From a checkpoint of a small sound classifier.
Model: 10.1M parameters, waveform 16khz input, arch conformer, norm rmsnorm, activation geglu, width 128.
Training: adamw at rate 0.0013, batches of 48.
Data: trained on telephone keypad tones over noise or synthetic speech, 7.1 epochs.
Rows from block 9, named by matrix and row number. Each number is 500 + 40 x the weight over the matrix's rms, rounded and kept within 0 to 999. All counts start at 0. Numbers have three digits each.
# f: conv module depthwise width-15 conv (model.blocks.9.conv.f.weight, 128x1x15), a 15 kernel
f.0:481552499481514552548467510465467467450466415
f.1:515450468555513491521498538467578493510507562
f.2:440545461514500544558452471505436480517430467
f.3:573543529548554466512440510524418424464541487
f.4:475480567527513528496530445467518475559509537
f.5:516479511436445452526445458485500504537504485
f.6:474476474489440447445518512423527452516498564
f.7:544560466558520471430457452566538549578521527
f.8:468511550548547532465461463453529469526417473
f.9:522468544502470558532518459541468456492421401
f.10:528522549449546449460543519472447466465430485
f.11:557507553554497564479546540483481534479478480
f.12:464447506461427477507450527513536483505509509
f.13:501543559485507547557483454471554443454469468
f.14:556523512519487557531498515500476494450420490
f.15:546508538475570527460505480548445487486442477
f.16:461528458488450539519475474582473534578572523
f.17:457518466422501525507458509429503514520487521
f.18:535523538476546536480513463471525502466395419
f.19:492520541503584508569448470510473488504439476
f.20:463489484510451496522514453477482551500565594
f.21:464494460492422497525434528456508475523558512
f.22:546523512500470518454530523437510495437439447
f.23:447442496460458473521509507533526525548540545
f.24:579502511566541562546521498486514478539487433
f.25:577493547479575542496543487481549480495469490
f.26:473436425481527540562478485514498520460419504
f.27:510471482529548543503541531545526433457523559
f.28:486496477458451457463454508483510504451555537
f.29:483490457535461479458554549458522445538459446
f.30:442548558435520484551485495513463496535558572
f.31:487552508535495500502588539541458501428530488
f.32:529538510528484488558503536466548466463524491
f.33:564528501463554520523455446455515515420440485
f.34:492482496410450449477561527545538532534578520
f.35:502541579530585576482480563493483464452446519
f.36:502554476486559474546441504480532527435454424
f.37:489446522461517494439534461522473527510587575
f.38:495476469524451490494530450539482510508566602
f.39:501489414492457518498494470503520563608555492
f.40:515552575496507530517539518481512537520555499
f.41:536558472570525526487511455528448515466507485
f.42:457499542507464468533479518521485553588523525
f.43:495539458537504494477472492463484514473446454
f.44:425487454485445512556531469524479509503503560
f.45:464477458454495486429509469434527462532518550
f.46:445444545499491502489539450522560548463454562
f.47:476492517521504551511492465527456505421436420
f.48:449485483503486527491545421504539533493477395
f.49:428498480455445494523509539537545507535575528
f.50:511491449501461548491500475471468448539555474
f.51:483457474551485505466511501454444478449526520
f.52:440433473530497491536471516538478471509519581
f.53:467491555482442417422469525443452447499516529
f.54:423505429504499454488512530453454463555537610
f.55:463513527457447497429524557579496532528593493
f.56:443432439530526483505459514503470526560541507
f.57:432502519460459456510520520498564528547543499
f.58:430491446443535465447508524551521495550480524
f.59:481557557457469492447522532479469451449484497
f.60:503537444521495514452500498563479523535507599
f.61:446465438483537493461514526540495523475434486
f.62:555496476524481469469525580514555514534498535
f.63:470553448543543547514520437518448534461420420
f.64:548487491513518572562491549502503555443480455
f.65:549545521509543495496539510470532513469476428
f.66:485517520468557525557586496487457546561466483
f.67:489459511430495456497468546478463529512548490
f.68:522443451438477531470512474480500536498565513
f.69:563457541449502458521491524557484516511431615
f.70:524501462490526494444550548504538492548449607
f.71:584569514518519461500466446555462464506515565
f.72:455521493447447477501466507453472502546559560
f.73:459492495427468514504475504482442508492514525
f.74:474523503519524467517535493515576587564573486
f.75:447473505490441474488426529494536499538555511
f.76:444524448496473497508519539482473502578546592
f.77:519466542562569523527538535463482449514496449
f.78:430523454439525448546473487478507537511553561
f.79:499509554449540535522523552477431520450461455
f.80:512447493511497474560446489538549555572549469
f.81:463534465524508456532457527521532511499547580
f.82:474493460448455425514462510524502547552497569
f.83:534523527495425489489430471494484481501526461
f.84:555542466571554543565532490468496560524447479
f.85:438507531496491455517480527425550491444505418
f.86:536441524451508493504494536535473422467478415
f.87:462440499485481482510443546465479449553539570
f.88:478492488447489440482440478480485483532542584
f.89:518465482469469503498459528477542464511562583
f.90:504582542475535486557548467508468520510449415
f.91:491559540564571516493487555544473505436514423
f.92:505548566537508479546494454466506544433498425
f.93:512484499541498573503487494502518550429474394
f.94:549520547477557519489453563453445500527437463
f.95:563564567491500571487542483493523466500456447
f.96:437471496440535486479497489534478551534522553
f.97:576514486489514547548536523460461481504536574
f.98:534486502549510486519491512469493482462435417
f.99:475516431447438468486483474506542540541559491
f.100:515550453474483455464537488482547557458569571
f.101:484540576562520559506501521458469475500473446
f.102:564491486475530551451436477559494563572554517
f.103:495436475515456467479510476451541500552568590
f.104:538506530563489573506512546484488514497512454
f.105:523542501570504506578464512585481484435431488
f.106:446476525484524475517484530460521538497577562
f.107:518488530508523556507569547512506528454476450
f.108:487496479487477459458499454503506512509496631
f.109:496545506489507490466497499443516500464413414
f.110:516474500440507499521442533496534529481617547
f.111:435454520446438462474561542522485486481448559
f.112:594503490524517537494529567505480549484403443
f.113:472507483511450499525484527483494558582523546
f.114:508565483521502572589482511503518521570484464
f.115:521525473545496519542540536528493458466516555
f.116:411463489485476492486481506449420539462545506
f.117:495551511530561493514509529469545448522419470
f.118:469495535482482440433442467487527550510547566
f.119:477503455516440479500519474543475528546579554
f.120:500490442450473515434527451522492502534564576
f.121:572494554524541529538476520460483482479439514
f.122:509470536453431504452429533495492492474544525
f.123:444530545504470448494469518496508496554574574
f.124:485432495507490423541458523488520459497482559
f.125:484473486469513490502434516502457463427552541
f.126:475502434538447436528476454457464524461565541
f.127:528530533517556563468470506456468458464445492